config = dict(
    arch='ecapa_tdnn',
    time_shift_ms=100,
    win_length=400,
    norm='groupnorm',
    depths=[9],
    loss='cross_entropy',
    init='torch_default',
    muon_scale='original',
    learning_rate=0.021,
    orthogonalizer='newton_schulz_5',
    epochs=24.9,
)
Rows from block 3, named by matrix and row number. Each number is 128 + 32 x the weight over the matrix's rms, rounded and kept within 0 to 255. All counts start at 0.
# c10: first pointwise conv (model.blocks.3.c1.0.weight, 128x128x1), inputs 0-127
c10.40 [126 124 100  80 139 147 121 179 114 124 106 108 185 132  90 144  94 155 130 133 114 115 142  69 152 130 176 140 137 123 164 147 196 185 178 156  83 109 171 135 101 120 125  87  95 172 133 163 132 125 147 160 142  88 102 128 158  82  60 114 108  99 130 123 131 128 114 105  42 148 134 141 129 153 122 123 121  97 141 101  80 142 173  84  58 184 122 149 118 129 161 168 136 113 115  95 149  96 123 164 123 118 164 145  85 148 143 131 163 217  93  81 160 119 106 124  86 135  99 183 107 156 113 121 131 119 106 111]
c10.41 [135 152 138  66 158 140 144 148 141 104 116 141 111 144  66 172  81  98 165 114  94 149 162 107 166 152  90 138 110 110 111 105 107 184 165 155 192 110 114 195 109 216 105 111 143  82 158 123 132 102  89  95 119 171  62 123  70 131 146  59 197 131 112 139  98 182 100 108 173 118 118 148 115 182 125 133 146  82 125  91  81 122 104  68 169  91 105 127 129  93 105 115 162 102 142 148 124  91 163  94  87 174 136 149 115 129 196 110 114  68 139 130 126 161 147 172 175 130 124 142 107 104 141 132 136 103 131 160]
c10.42 [142 159 121  92 146 128 108 147  63  86 110 194 145 132 110 129 182 107 147 151 116  69  75 106 118 123 142 129 151 136 136  99 158  95 211  96 124 133 133  80 162 136  90 140 130  76 124  77 166 162 108 116 120 139 152 182 157 180 144 145 189 135 141 242 130 132 113 136 127 122 151 140 199 114 125 131 157 123 140 118 177 115  74  77 123 101 118 182  79  71 138 142  59  92 143 108 159 127 115 113 147 123 116  67 122 149 124 108 145 144 125 146 109  88 173 107 131  79 121 142 137 108  74 125 120 160 123 150]
c10.43 [112 129  85 193 124 112 163 158 176  86  84 133 117 121 141  73  90 158  96 148 136  82  62 194 139 107 172 205 114 160 138 149 115  82 133 143 141  74 130 168 117 148  90 107 104 204 121 140 144 122 166 134 103 245  84 126 128 119 147 128 125 119 206 116  99 223  81  28 163 190 136 164 128 151 122 125 162 163  92  94 124  74  79 159 141 105 118 122 117 140  71 127  68 104 123  89 135 180 177 117 143 123 110 134 131 101  84 151 118 151 157 107  99 109 143  72 127 198 133 100 135 105 106  63 120 110 158 121]
c10.44 [137 137  90 127 180 154 123 117 199  86 131 165  79 122 115 112 113 176 160 103  66 116 150 135 147  76 122 156 140 203 114 157 153  26 133 138  99  89 160 151 207 174  47  77 201  75 132 181 103 111  95 139  63 136  43 122  72 119 106 119 148 121 124 126 126 217 137 121 125 124  92 149 152 126  93  94 139 157  97 159 144 138 104 179 147 118 166 125 131 127  75 178 104 142  75 149 130 121 168 138 135 115  87 154 132 128 133 126 131 175 103 135 130 206 120 120 150 109 107 108  97  76  58  92 145 102 123 125]
c10.45 [ 90 128 152 114 151 133  77  91  55 153 122 122 123 168 110 113  93  86 174 174  78 112 150 138 103 144 138 111 107 167  92  98 128 183 110  94 139 145  97 128 139 154 109 166  78 124  88 202  66 151  83  96 134 154 119 193 163  99 125 128  64 145 140 140 171 114 106 180  88 109 129 117 149 151 142 198 119 109 161 162  75 123 113 127 147  91 143 122 112 125 114 148  89 141 151  57 104 144 120 133 157 109 183 109 126 131 100 130  95 108 153 121 123 133 127  89  44  98  95 165 175 134 113 143 185 121 167 224]
c10.46 [176 142 134 182 162 174  59 132 122 136 129 121  66 134  39 146  88 150 173 123 136 104 138 164 138  98 216 155 191 189  96 100 109 119 111  89  77 119 113 167 109 133 134  37 146  99 112 114 106 108 165  94 122  96 136 119 110 112 119 137  98 140 132 168 108 162 189  92 131 110  85  97 141 183 121 102  86 100 107  99 122  61 204 130 113  90 147 147 187 135 126 112 162 108 129  86 174 126 138 163 188 122 136 116 171 134 125 140 120 146  94  99 150  96 104 143 153 127 117 138  96 119 156  98 137 138 205 162]
c10.47 [183 147 114  62 126 108 120  82 177 101  97  81 165 102 123  80 123  74 223 174  92  82 135 131 129 138 105 109 133 125 140 110 134 126 110 110  99  88 147 139 127 130  92 166 130 108 124 104 141 177 108  61  98  26 109 118 126 203  92 111  73 123  89 157 134 125 135 137 104 135 121  95 134 116 138 186  55 129 142 133 159 119 162  82 132 116 135 197 119  74 126 255 195 147 123 151 135 151 115 116 130  99 152 157 131 126 171 105 205 111 107 155 149 121 200 111 135 141 109 101 110 142 129 108 197 161 131 139]
c10.48 [108 134 170  96 183 131 126 172 178 152 107 130 169 229  75 133 112 124 140 102 147 141  89 146 118  99  97 142 142 151 130 160 110 124 132  73 100  88  83  87 115 181 103 134 132 160 160 145 167  85 127 178 168 195  81 195 137  69 140 201 117 140 165 168 154  98 124  71 133 143  69 121 144 187 161 127 146 118 129 135 119 132 122 150 111 150 186 157  64  89 131 166  56 115 121 137 119 173 127 117 167 137 104  85 141 128 124 124  90 141 169  78  96 144 142  37  80 111  84 113 113 169 137  90 116  97 141 153]
c10.49 [147 141 104 143 110  37 146  94 198 101 121 186 124 108  80  99 100 109 100 127 127 148 148 165 127 106 122 105 114  95 111 114  70  98 139 109 184 171 119 140 120  80 126  93 211 128 121 140 130 187 127 150 113 162 115 112 172 138  94  90  69 174  82 131 137 124 171  85 124  84 113 116 201 158 174 190 112  69 128 113 162 152 175 115 143 167 107 128 158 125 122 131 153 126 118 139 125 148 149 120 209 115 119  92 108 106 122 129 140 164 170 169 116 122 130 143  96 124 134 185  79  88 119  90 156 181 112 112]
c10.50 [ 87 155  63  81 113 128 117 137  68 141 111 138 145 123 174 120 135  72 122 171 161 104 141  97 130 178 125 169 109  92 126 110 108 133 103 119 135 105 156 144 130 176  82 168 184 132 107 134 135 181  99 100 125 121 158 119 149 111 121 107 175 160 115 158 118  99 102 122 133 113 132 138 122  96 149 112 163 118 156 148 139 154 172 153 127  69 125 113 167 156  84  70  96 106 124 152 102 156 173 123 139 128 111  66 155  96 145 174 165 120 152 147 100 145 132 112 114 182 147 141 106 163  72 130 176 158  52  86]
c10.51 [103  97 113 117  81  93 174 160 195  72 157 168  89 139 131 101  94 156 118 176 151 141  91 188 184 144 140 111 163 109 128  84 146  84 167 176 126 177  76 120 127 102 147  89 175 146 194  99 141 116 152 131  98  95 124 118 122 122 138 150 155 171  80 119 154 104 126 135 109 144  93  89 132 146 178 186 152 133  97 145 154  89 132 147  85 157 126  85 122 137 160  95  91 177  92 150 127 143 130 162 165 107 106 141 151 148  88  92 131 125 147  90 127 127  95 121  86 151 110  97 115 167  98 118 158 122 125 169]
c10.52 [155 120 144 138  76 153  87 119 110 211 140 151  97 129 114 116 101 148 159 193 110 134 102 126 135 113 160 152 125  93 115 116  93 126 177 156 133 119  97 186  59 100 125 122 103 124 130 214 221  94 152 151  36 195 105 139 105 169  78 126  67 140 170  46 166 110 166 118 115 151 151  86 132 137 129 118 163 126  68 159 130 113 199 157  84 147 161  57 123 151 110 185  84  90 184 104 132 197  89 169 120  65  86 114 113 117 121 160 144 138 171 224 123  92 140 114 128 144  95 140  99 113  37 163 114 102  92 121]
c10.53 [106  28 126 157 224 179 108 128 166 192 189 137 141 180  54 161 113 155 114  93  70 171  89  91 182 111 114 118 122  99 124  96 113  77 152 181  85 100  90  92 140  90 131  85 125 109 121 109 135  91 184  67 107 123 153 130 123 109 106 112  88 140 121 135  66  98 142 102 186 111 136 134 100 157 120 128 224 116 131 127 120 119 144  78 144 100 198 142 153 149 130 168  83 109 153 124 100 112 130 153 110 146 130 147 128 153  76 154 134 113 150 101 170 154 245 178 161 124 130 127  78 101 125 123 142 141  88  85]
c10.54 [121 168  49 126 158 137 116 195 225 172 236 152 110  73 149 141 176 135 142 124 109 113  80 104 103  77 121 166 121 111 131 140 133 117 182 146 117 149 116  79 114  85  95 164 124 162 129 148 113 150 131  76  87 158 130 129 161 113 133 181 133 135 161  88 220 144  61 129 141 128 125  96 177  91 175 108 109 143 135  96  81 173  79 131 153 109 146 115 133 159 158 112  76  83 130 139 137 137 102 134 116 165  98 162 224 119 135 132  82 146 152 100 115 138  92  66 180 109 177 151 107 152 117 163  81 126  89  90]
c10.55 [114 116 148 136  89  67 106 147  87  74 133 139 190  83 107 132 147 128 116 142 154 132 138 113 122 131 138 118 146 151  90 117 122 126 127 169 155 137 101 102 135 107 166 105 126 104 191 165 159 124  73 150  84 153 140 127 112 106 135 141 151 111 131 126 151 154  73 119 136 111 109  94 111 121 131 197 115  91 127 133 184 139 168  71 121 164 121  55 151 173 122 138  79 145 161  98 151 124 142 116 118 129 130  91 127 112 128 146 132 120 190 178 117  74 158 117 119 162 134 149 137 154 120 162 124 124 131  76]
c10.56 [110 136 112 145 102 176 155  92 147 143 120 162 117 123  71 104 137 151 154 145  90 117 113  78 151  92 126 139 144 141 146 118 134 191 176 150 159  76  94 118 151 165 187 119 204 118 149 110 108 129 104 185  94 145  73  88 159 128 105  80 161 163 125 100 128  80 124 168  76 108 141 201 130 158 112 102 178 144 125 126 119 126  90 118 160 110 175  75  91 155  85 118 113 148 172  87 113 229 131 129  73 120 133 117 118 164 105 134  78 119 145  91 113  99  90 119 166  98 117 111 164  93 107  80 107 147 214 147]
c10.57 [141 116  84 116 161  92 103 110 255 150  99 119 103 106  60 125  93  83 150  61 124  64 118 103 103 159  77 113 127  95 102 132  88 123 166 135 139 146  86 111 175 107 110  99 149 136  85 192  71 119  42  97 184 191 235 133 162 170 124 174  84 142  78  78 154 132 156 112 153 181 132 129 162  86 180 143 187  71 220 185 148 140 135 149 223 120 153 132  93 151  99 138 145  43 115 108 146 195 145  83 109 152 117 145 161 117  99 180 119 129  80 120 110 115 112  92 140 168  81 157 138 148  62 128 158 116 148 127]
c10.58 [117 142 146 179 147 176  90 146 147 171 121 126  99  97 135 139 126 101 127  68  87 121  74  87 172 114  76 159 181 119 119 121 140 167 158 250 192 117 122 112 132 130  98 172 180 134  48 146 109 151 158  72 101 134 105 113 109 118  99 161  98 163 127 131 111  99 175 126 151 111 166 122  84 115 121 135 184 164 164 206 140 154 141 105 159 198 165 117 160 141 162  46 141  57 131 108  96 113 136 124 106  77 114 129 111 100 118 129 113 156 141  67  77 125 127 139 120  86  99  91 142 124 108 130 158 104 133 177]
c10.59 [147 158 135  80 101  96 108 144 104 101 149 153 145 105 201 156  84 136 160 166 173 112  93  92 116  96  85 120 174 135  74  97  80  88 158 159 173  96 129 164  80  74 131  91 118 134 133 106 138  91 125 128  69 136 133 159 170 150 165 160 179 187 117 131  87 125 129 146 148 123 124 175  64 157 146 129 103 174 161 150 162 131  75 156 164 208 157  91 121 121 132 149 107 105  99 136 114  90 118 102 136 134 171  91 209  95 166 142  89 180 144 113 121 168  75 128  94 123 121 102 162 175  97  94  93 108 103 160]
c10.60 [150 176 145 201 182  88 105 114 147  61 169 156 114  99 119 106  50 172 121 124  81  88 172  53 137 110 126 143  94 152 154 104 110 180 106 169 105  70  73 165  77 129 121  36 133 159 172 178 144  85 110 121 154 135  69 126 144  87  69 132  96 118 129 148 161 100 119 137 107  91  75 111 157 150 123 147 166  43 154  89 215 123 170 175  74 139 140 124 110 228 129  86 105 107  86  93 164 122 130 125 147 127 160 132 153  84 108 241 146 199 101 153 105  76 133 114 140 103  95 123 100 146 118  87 171 106 149 182]
c10.61 [122 116 158 138  82  96 105 115 143 119 103 157  92 123 127 146 137 160 151 149 146 114  74 165 142 153 146 102 116 112 117 153 128 146 189 116 123  74 133 173 154  90 168 141 108 112 114 175 116 138 120 114 193 117 133  86 119 127 130 146  94 105  93 116 129 122 111 129 170 170 123 126 220 188 103 119  85 140 134 151 120 135  63 172  91 110 107 126  97 135 114 126 133 123 149 147 108 123 128 162 142 165 135 143 102 135 164  78 132 144  94  93  90 132 124 118 130  94 158 111 171 115 120 160 163 156 162  84]
c10.62 [145 132 119 151 136 119 169 170 135 127 134 170 127 139 194  99 181 121 125 128 142  88 178 180 172 105  98 108 113 175 141  81  58 119 185 118 134 148 123 122  95  74 131  84 120 127 118 124 143 149 101 121 139 138 217 159  92 129 153 106 111 107 142 135  98 146 131 147 171 129 172 141 151 130 156 112 103 115 172 174  92 117 104 112 111 165 120 120 120 165 130 131  91  96  78 128 168 112 123 153 177 107 154  82 160 121 111 125  85 138 134  97 148 127 126 128 103 130  74 108  74 172 194 106 102 122  94 119]
c10.63 [126 255 123 114 141 109  93 199 141 187 127 170 165 193 114 172 103 140 100 157 161 154 130  83  99  69 104 102 119 115 114 124 172  67 111  98 124 105  98 167  97  93 152 135 120 174 113 112 136 107 142  73 138 117 107  85  94  99 120 135 165 110 132  94 123  96 145  73 104 183 150 126 141 129 129  93  46 139 151  94 131 156 132 139 183 104 129 138  80 132 151 174 172 157 159 143 112 112 126  96 157 187  69  59 135  65 165 101 162 109 154 165 124 152 125 144 125 124 148 161 146 165 115 165 126 121 139 114]
c10.64 [126 144 118 137 125 107 157 180 141 144 145 180 110 107 106 123 118 110 149 148 112 130 151  91 159 106 136 118 157 130 170 136 119 120 114 161 192 123 119 112 115  56 120  86 205 151 139 108  86 157  82 151 135 107 128  87 134 132 216  99  63 121 128 163  96 167 109 162  82 213 154 134 204 100 111 122 143  97 125 107 106 121  87 210 132 139 117 120 120 137 159 134 141  91 149 127 131 118 153  94 129 116 122 122 138 136 115 115 115 103 111 127 159  82 112 117 113 160 157 134  73 111 139  82 139 110 128 147]
c10.65 [161 117  91 122 128 107 150 172 132 126 100 134 161 103 145 133 124 196 130 162 124 108 123 113 166 111 107 116 126 114 156 120 113 150 130 132 119  93  79  93 141  92 100 158  77 143 152 150 135 127 121  99 120 159  95 145 111 132 156 155 100  93 129 113  72 157 140  94 155  65 132 134 114 159 126 129 104 158  72 125 147 143  86  92 127 149 114 127 136 131 109  99 130  99 141 164 188 118 135 157 196 139 182 116 147 150  95  72 105 193  78 119 169 117  93 117 142 170 148  84 145 189  80 125 124 118 154 176]
c10.66 [173 114 113 171 126  93 199 159 128 116  73 148 104 182  78 140 161 149 165 126 111  93  83 109 141 162 124 105 134 133  99 130  82 195 150 107 115 109 116 149  99  93 158 124 109 132 158 148 148 132 130 135 138 179  84 162 121 136 146 124 136  98  98 128  80 194 127 134 121  92  93 118 118 140 115 151 166 121 127 111 124 170 167 146 138 146  83 137 159 148 139  67 138 156 121  82 111 205 125 131 141  92 134 141 108 104 133 171 134 117 167  95 110 134  97 131 130  94 119  81 134 130  93 125 137  83 121 145]
c10.67 [145 108  95  88 137  75  92  81 154  71 149 129 135 118 132  97 154 162 136 127 132 103 121 127 163 112 138 133 145 123 151 135  54 166 130 165 107 121 130 164 127 122 135 146 153 121 173 110 178  91 142  95 120 106 134  98 127  71  83 147 163 128 108 117 117 153 124 127 171 149 112 172 193 128 163 146 134 110 145 108 101 192 161 168 132 104 144  53 169 107  76 163 124 110 131 158 107 131 120 147 144 112  80 133 116 145 147  79 115 130 110 144 151 205 124 123 162  98 100 118 138 115 124 131 111 185  93 118]
c10.68 [147 104 183 126 119 105 126 142 124 104  99 157 107 141 136 158 116 121 146 168 100 114  98 130 141 138 204 122 125 165 178 134 113 161  74 113 123  90 116 158 147 136 128 112  83  86 153 104 122  67 134 165 103 132 160 109 142 136 189 137 106 140 114  82 156 120 152  92 107 113 127  82  91 187 139 128 180  78 159  99 136 105  64 155  99 116 134  94 142 169 125 200  99 125 159 139 170 104 132  89 127 167 122 149 161 132 134  87 144 159 136 150 107 142 128  90 126 140 138 123  22 173 172  84  98 140  93  78]
c10.69 [101  61 115  86 141 144 143 119 208 195 125 106  99 134  97 121 110 143 161 101  78 187 136  84 117 149 131 119  96  81  73 107 122 105 105 119 138 151 126 152  91 159  94 163 146 181  63 167 123  88 115 176 109 101 108 100 110  90 190 123  98  96 125 163 106 228 133  70 154 138 123 127 103 119 122 143 120 163 101 188 118 145 103  80  81  72 134  50 139 175 195 153 198 140 150 163 133  95 113 172  87 184 102 127 157 141 180 196  97  98 157 151 144  96 160 107  95  60 135  96 141 163  79 141  83 131 190 217]
c10.70 [180 160 136 133 118  88 111 110 172 135 108  85 143 144  91 116 108 143 154 129 166 121 109 123 154 117 106 132  93 138 120 136 134 133 103 117  85 129 100 123 115 143 112 123  90 106 169 179 126 162  92  92 163 143 114  85 141 156 123 162 132 123  98 129 191 194 113 118  56 128  86 142 103 137  95 171 129 178 153  76 148 106  92 114 111 169 135 138 144 121 103 161 171 125  93 165 121 136 145  84 162  65 103 147 132 130  85  74 150 131 158 126  81  97 183 178 153 148 165 126 154 118  98 113 130 149 156 117]
c10.71 [115 118 174 150 109 132 109 112 191 118 105 144  79 167 139  63 125 153 136 142 122  59 109  85 144 150 138  73 176 130 153 168 104 120 159 151 131 162 110 139 104 102  95 122 131 165 111  84 144 142 121 112  65 131 142 101 107 133 130 255 168 128 120  48 136 147 122 122  95 164 130  81  99 109 104 108 153  94 143 138 164 107 124  81 140 118 154 110 160  89 166 116 117 103 102 136 161 149 109  96 102  74 113 137 127 162 110 116 107 178 112 124 132 178  95 157  94 173 126 124  82 150 139 106 130 204 146 135]
c10.72 [117 117 111 124 115 143 150  89 109 111 119 140 136  81 157 120 104 164  86 123 168 101 102  71 137 153 158  84 120  88 127 138 109 160 138 106 119 165 140 131  98 167 209 140 124 147 104 146 120 134 122 112 133 129  90 136 176 103 121 115 126 123 139 101 114 106 152  85 186  94 108 167 166 221 145 143 140 130 146 132 152 131  94 101 134 116  93 100 171 129 111 113 145 154 135 149 115 174 120 147  95 124  97 153  98 111 147 114  67 143 130 102 150  89 126 147 149 164 128 159  95 111 171 118 164 153 146  81]
c10.73 [160 105 158  70  74  98 202 150 134 131 117 142 168 107  91 124  98 161 167 133 148 153 108 115 104 142 120 152  69 125 127  74  82 142 133 130 123  89 165 120  92 124  40 151 153 137 193 115 122 108 163 154  97 139 100 118 124 122 181 166 130 106 117 101 113 140 132  94 174 138 127 178 119 102 160 133 147 154 135 147 147  88 108 106 161 121 115 109 114 119 136 114 124  85 125 109 135 134 103 192 127  95 143  98 120 194 117 141 122 112 128  94 140 138 127  97 220 142 101 113 149 139 145 133 147  95 143 104]
c10.74 [131  79 141 172 138 153  91  69 151 119 150 135 120 154 131 147 124  75 132  96 139 149 150 133 122 150 127 117  82  92 126 100 138 124 107  93 126 185  90 138 180 167 142 156 150 153  82 105  89 126 114  90 126 108 108 148  97 125  75 157 144  85 191 181 140 155 122 109 194 142 161 131 151 112 148 145 155  85  92 153 107 130 177 111 136 109  93 147 125 132 137 102 113 123 146 123 142 106 113  98 185 123 143 120 151  91 169 125 118 138  92 154  83 119 115 144 149 112 158  94 142 129  89 145 110 150 136 148]
c10.75 [141  95 119 135 119 141 129 115 132 143 149 158 133 142  92 113 161 103 114 171 143  91 165 132 132  77 136 126 147 123 126  92 125 130 156 126 163  93 175 157 141 116 164  83 112 165 149 122 150 155 103  79 159 159 153 156 161  92  91 128 106 140 136  75 115 148 127  81  73 132  99 137 163  74 119 117  97 173 140 160 102 104 162 158 129 130 114 159 123 154  91  98  74 160 130 165 112 177 110 156 146 146  90  61 149 140 125  92 143 149 149 134  93 117 122 118 102 105 138 175  71 150 123 184 180  94 129 132]
c10.76 [139 208 188 141 161  97  65 157 148 167 100 102 173  98  71 162 120 105 149 131 107 130 134 159 122  69 120 111 108 133  90  89 121 150 156 106 160 163 157 139 115 163 141 125 127 131 139 134 112 106 236  98 125 163 133  99 112 122 161 117  98  81 107 124 149 139 146 110  97 172 129  94 114 120 161 125 121 121 108 134 156 116 180 114  71 129 151 129  79 105 116 117 156 144 153 121 129 119 149  83 132 204 113 119  79  73  87 104 162 149 158 105 139 138 108 131 154  90  95 158 149 103 125 161 131 136 122 128]
c10.77 [137 135 127 112 141 116 133 108  96  91  95 140  75 143 124 108 196 145 185 184 107 110  74 130 127 118 139 119 136 141 126 115 105 133 121 114 131 105 155 141  90 144 137  84 131  96 130 181  66 158 155 126 117 160  94 125 117  90 134 199 139 115 121  60 110 110 138 113 205  97 146 127 112 141 197 150 166 137 129  96 132 128 173 176 154 161 112 117 120 101  82 116  93 155 128 127 104 129  91 116 129 181 109 164 160 145 106 101 113 149 190 161 106 117 147 143 109 123 105 149 135 163 157 181 159 140  82  83]
c10.78 [121  83 114 130 110 187 186 170 168 180 194 103 117 177 214  88 125 114  97 120 122 105  99 134 172 145 120 105  98 127 155 113 146 120 127 127 124 130 100 119 148 110 135 123 120 162 136 105 120 137 210 103  85 115  69 184 114 119 139 108  94  61 135 119 105 123 106  72 109  61 119 164 102 167 130 154 105 138 130 103 131 130 166 104 123 123 164  83 109  81  95 184 156  87 136  90 142 102 215 144 144 135 184 175 133  97 157  97 132  95 122 146  89 215  96  83 154 151  64 104 102 126 160 151 111  97 155 204]
c10.79 [ 92 147 103 108 136 139 127 191 186 119 144 100 205 144  97 144 151 114 118 150 152 107 138 114 111 115 122 147 111 124 164 113  77 110 156 125 151 113 123 154 124 111  86 131 125 150 105 148 148 118 145  98  70 114 119 149  91 123  96 145  93 118 156  81 161 141  87 108 119 109 109 142 128 114 155 133 128 125 119  63 150 120 139 142 109 119  78 126 141  82 118 120 152  86 145 158 132 184 142 146 131 111 125 129 198 114 114 122 131  70 201 111 142  96 166 113 137 135 150 119 136 122 197 128 109 155 148 126]
c10.80 [ 74 190 116 102 130 137 140 121 150 107 133 126 166 105 168  62 102 148  83 113 138  92  89 104 113 111 130 114 141 122 112  95 141 157 151  49 107 171 103 130 100  91 125 131 154 189  89 164 151 113  82 148 174 209 152 106  90  84 110 143 231 131 145  95 114 151 136 100 103  97 101  70 128 156 135 124 130 186  98 127 180 105  62  84 167  96 110 125 128 188 143 164 117  99  99 184 110  99 127 147 169 113 134 165 137 182 156 103 149  82 129 121  48 139 158 113 119 168 151 110 112 135 103 125 140 125 176 107]
c10.81 [131 142 155 130 178 158 113 166  61 100 112 110 181  98 115 127 127 152 150 133 122 112 103  96 158  75  93 109 164 149 150  73 150  71 145 143 137 159 144 166 167 164 149 110 136 161 113 178 119 121  99 170 122 155 193 126 174  98 151  55 114 161 119 131  35 113 162 108 112  87 141 197 177 131 112 106 120 122  86 125 108 149 121 144 161 127 102 106 111 166 113 106  75 139 116 101 101 111 107 143 105 121  81  79 126 157 139 132 126  97 175 148 153 105 129 113  91  93 115 176 132 134 131 139 123 157 122 116]
c10.82 [134 144 163 166 108 142 166 103 115 142 105  89 146  86 122 101 144 149 116 134  95 120 109 132  97 213 129 135  80 178 104 133 138  99 142 102 184  99 132 125 137 163  85 163 141 149 124 115 129 106  77 141 121 150 146 131 154 154 141 176 146 108  93 133 124 173  68 152 108 141 110 103 102 111 132 174 190 137 148 141 172 145 120  77 147  94 150 163 164 134  68  98 161  85 118  74 131  73 107 153  54 173 116 165 132 173 140 177 138 123 127 126 116 115 133 111 171  98 110 117 109 143 143  74 116 144 115 148]
c10.83 [135 111 108 152 177 138 108  96 153 132 156 158 167 124 111 149  81 103 140  95 133 185 125  90 127 133 122 126 140  99 155 123 116 149 120  88 125 150 122 149 130 133 128 174  83 175 107 138 140 104 111 143 147 150 126 119 117  71 255 116 102  63 130 123 144 239 164  88 106 198 108 121 107 148 117 114 141  94 111  96 119 147 107 113  90 147 124  87 129 132 108 110 148 103 102 180  94 120 141 122 115 129 117 138 116 143 153 161  93  90 100 117  95 168 109 121 107 116  92 105 112 209 116 151 120 160 139 118]
c10.84 [101 133 176 152 105 121 156 170 151 135 142 102 146 115  69 127 117 127 133 110 116  63 168 109 182 109 134 158 173 157  90 136 117 173 101 119 117 132 154 161 157 161 200 122 117 170 111 107 106 102 157 118 114 125 102  92 126  80 137 120 101 114 134 129  52 171 189  86 128 111 116 164 175 160 126 147 177  64  77 122 140  91 126 154 108 122 140  98 120 114 135  75 122 132 180 101 121 106  73 127 104  85 141 203 140 119 107 169 149 104 128 152  97 157 143 154  96 185  80 143 177 155 137 185  91 131 183 129]
c10.85 [122 201 126 118 123 146 127 124 141 160 137 133 139 108  97 184 136 146 195 140 124  82 128 148  72  96  79 106 156 127  82 115 117 120 137 119 159 182 148 128  97  96 122 145 100 133 148  69 116 151 167 114 148 148 148 148  94 131 124 130 135  94 121 135 172 160 107 164 135  98 135  85 136 113 161  97  96  81 108  89  82 181 138 117 132 103 114 143 120 158 142 156 130 102 148 144 123 125 120 149 128  80 104  93 163 131 136 183 140 112 146 121 136  90 103 105 145 134 104  83 166 115 135 104  86 185  98 113]
c10.86 [143 156 116 133 146 127 147  98 213  95 142 105 112 142  83 139 153 139 161 114 135 156 123 143 131 146 189 137 141  79 141 133 101 138 126 121 114 140 195 141  79 130 126 177 122 203 172 124  79 135 182 178  83 117 114 172 116  91 145 113 102 150 134 129 115 109  91 159 132 127 135 133 111 138 105  95 136 128  84 128 132 135  81 134 125  83 100 124 100 122 148 113 122  98 118 141 142 137  88 121 146 122 133 116 104 141 129 168  99 137 111 125 178 182 124  82 176  90 121 142 159 157 137 119 113 135 119 123]
c10.87 [132 142 128 131 182 127 145  67 153  95 128 124 180 106 102 137 134 158 138 121 156  84 114 173 140  80 126 179 142 148 133 140 125 142 135 128 131 125 128 131 108  83  80 117 112 100 133 121 142 121 105 186 115 143 157  72 135 159 144 133 155 115 137 102 133 124 127 145  76 108 129 159  66 121 199 134 108 107 136 141 168 178 141 123  99  96 146  90 137 111 152 207 105 113 139  84 107 137 144 151 134 118 117 166  83 133 164 111 124 116 146 118 162 120  97 135  99 129 121 124 142 114 153 169 129 117 111 114]
c10.88 [ 79 122 106 137 167  92 138 136 124  80 105  86 122 179 141 136 151 157 141 177 158 148 117 170 130 179 167 157 168 148 158  77  91 142 130 116 164 138 123 138 201 106 133 115 164  75 119 151 117 133 199 102  99 144 114 118 134 147 103 123 121 162 129  98 159 128 153 132 111  72 116 161 101 104 115 144 149 155 160  89  94 109 118 121 126 113 109 123 148  91 110 146  91 128 132 151 109 155 183 131 112 122 100 189  94 127  89 128 106 103 154 130 164 152 124 151  98 109 114 142  72 117 155 113  95 110 101 156]
c10.89 [ 59  92  58 140 121 101 161 116 134  62 123 125 120 136 122 117 110 136 174 106 203 155 147  78 118  43 133 136 105 134  93 163 155 170 148 204  86 188 166 195 171 137 137 169 141 101 149 111 148 129 104 162 142 152  87  99 157 104 135 173 106  97 118 168 105 115 134 202 140  69  93 102 106 157 124  90 117 122 110 184 125 156 140 109 111 119  97 112 129 151 112 107 113 152 109  81 127 147 118 140 149  82 128  87  90 162 129 100 105 124 210 155 155  86 173  62 177  85 140 128  84 138 152 174  28 113  92 140]
c10.90 [104 135 126  87 117 119 148 107 155 139 166 128 158 112 108  90 170 118 104 122  96  95  55 113 160 121 166 123 128 150  65 130 138  86  92 111  95  84 216 179  98 132 103 131 174 138  88  90 129 123 190 131 158 126 132  98  92 178 132 137 102 140 140  98 116 101 156 176 129  99 183 133  88  83 127 119 166  94 130 124 184 167 137  63  98 141 181 104 192 143  80 111 122  98 124 115 138 136 196 121 148 126 121 143 177 128  68 144 113 101 135 129 145  84 174 129 126 152 145 119 134 143 192 171 149 150 132 107]
c10.91 [ 87 150 195 171 170 111  70 104 160 188 105 135  94 118 168 141 135 154 132 117 199 119  90 105 160 154 105  89 178 146 101 119  88 117 166 165 165 201 175 145  91  77  49 170 105 116 118  89 143 117 125 160  84 123 105 127 151 123 133 116  97  96 145 161 160 180 151 199 150 114 164  85 115 166 133 136 100 140 122  69 120 154 150  96 115 145 166 117 129 185 111 131 131 126  83 108 154  78 117 129  90 150 129 144  70 102 150 153 109 108 116 115 150 201 137  55 113  56 125  94 105 122 175 160  29 102  96 158]
c10.92 [ 80 128 140 132 158 113 100  75 138 124 133 170 137 169 126 131 141 175 129 154 126  85 136 139 126 173 142 106 128 136 111 171 103 122 144 150 149 176 155  97 121 144 135 170  94 109 178 124 154 117 105 143 124 142 179  89 125  46 119 145 115 112 139  79 152 169 213 125 115 141  97 120 140 137 107 144  91 123 119 159  95 120  77  62 102 101 142 145 168 124 107 145  88 117 150 114 111 122 152 121 124 105 126 107 121 122 127 117 109 141 135 110 128 153 155 135 107 121  92 108  81 124 137  89 119 186 123 185]
c10.93 [131 120 150 153 150 128 111 103 145 151 105 126  97 101 131  68 131 138  93  82 163 126 122  90 176  72 146 150 160  88 139 161 127 141 177 127 108 125 121 119 130 128 131 145 153  97  80 141 150 111 112 122 134 146 102 171 112 145 113  82 198 129 135 143  92 114 138 103  91 134 121  54 116 154 124 169 116 158 150  94 117 134  82  95  84 135 125 164 153 135 174 112  99 190 125 148  92 148 125 170 169 129 110 113 104 116 117 134 158 171 128 157 123  72 109 154 172 144 110 105 101 180 122 125 146 117 144 125]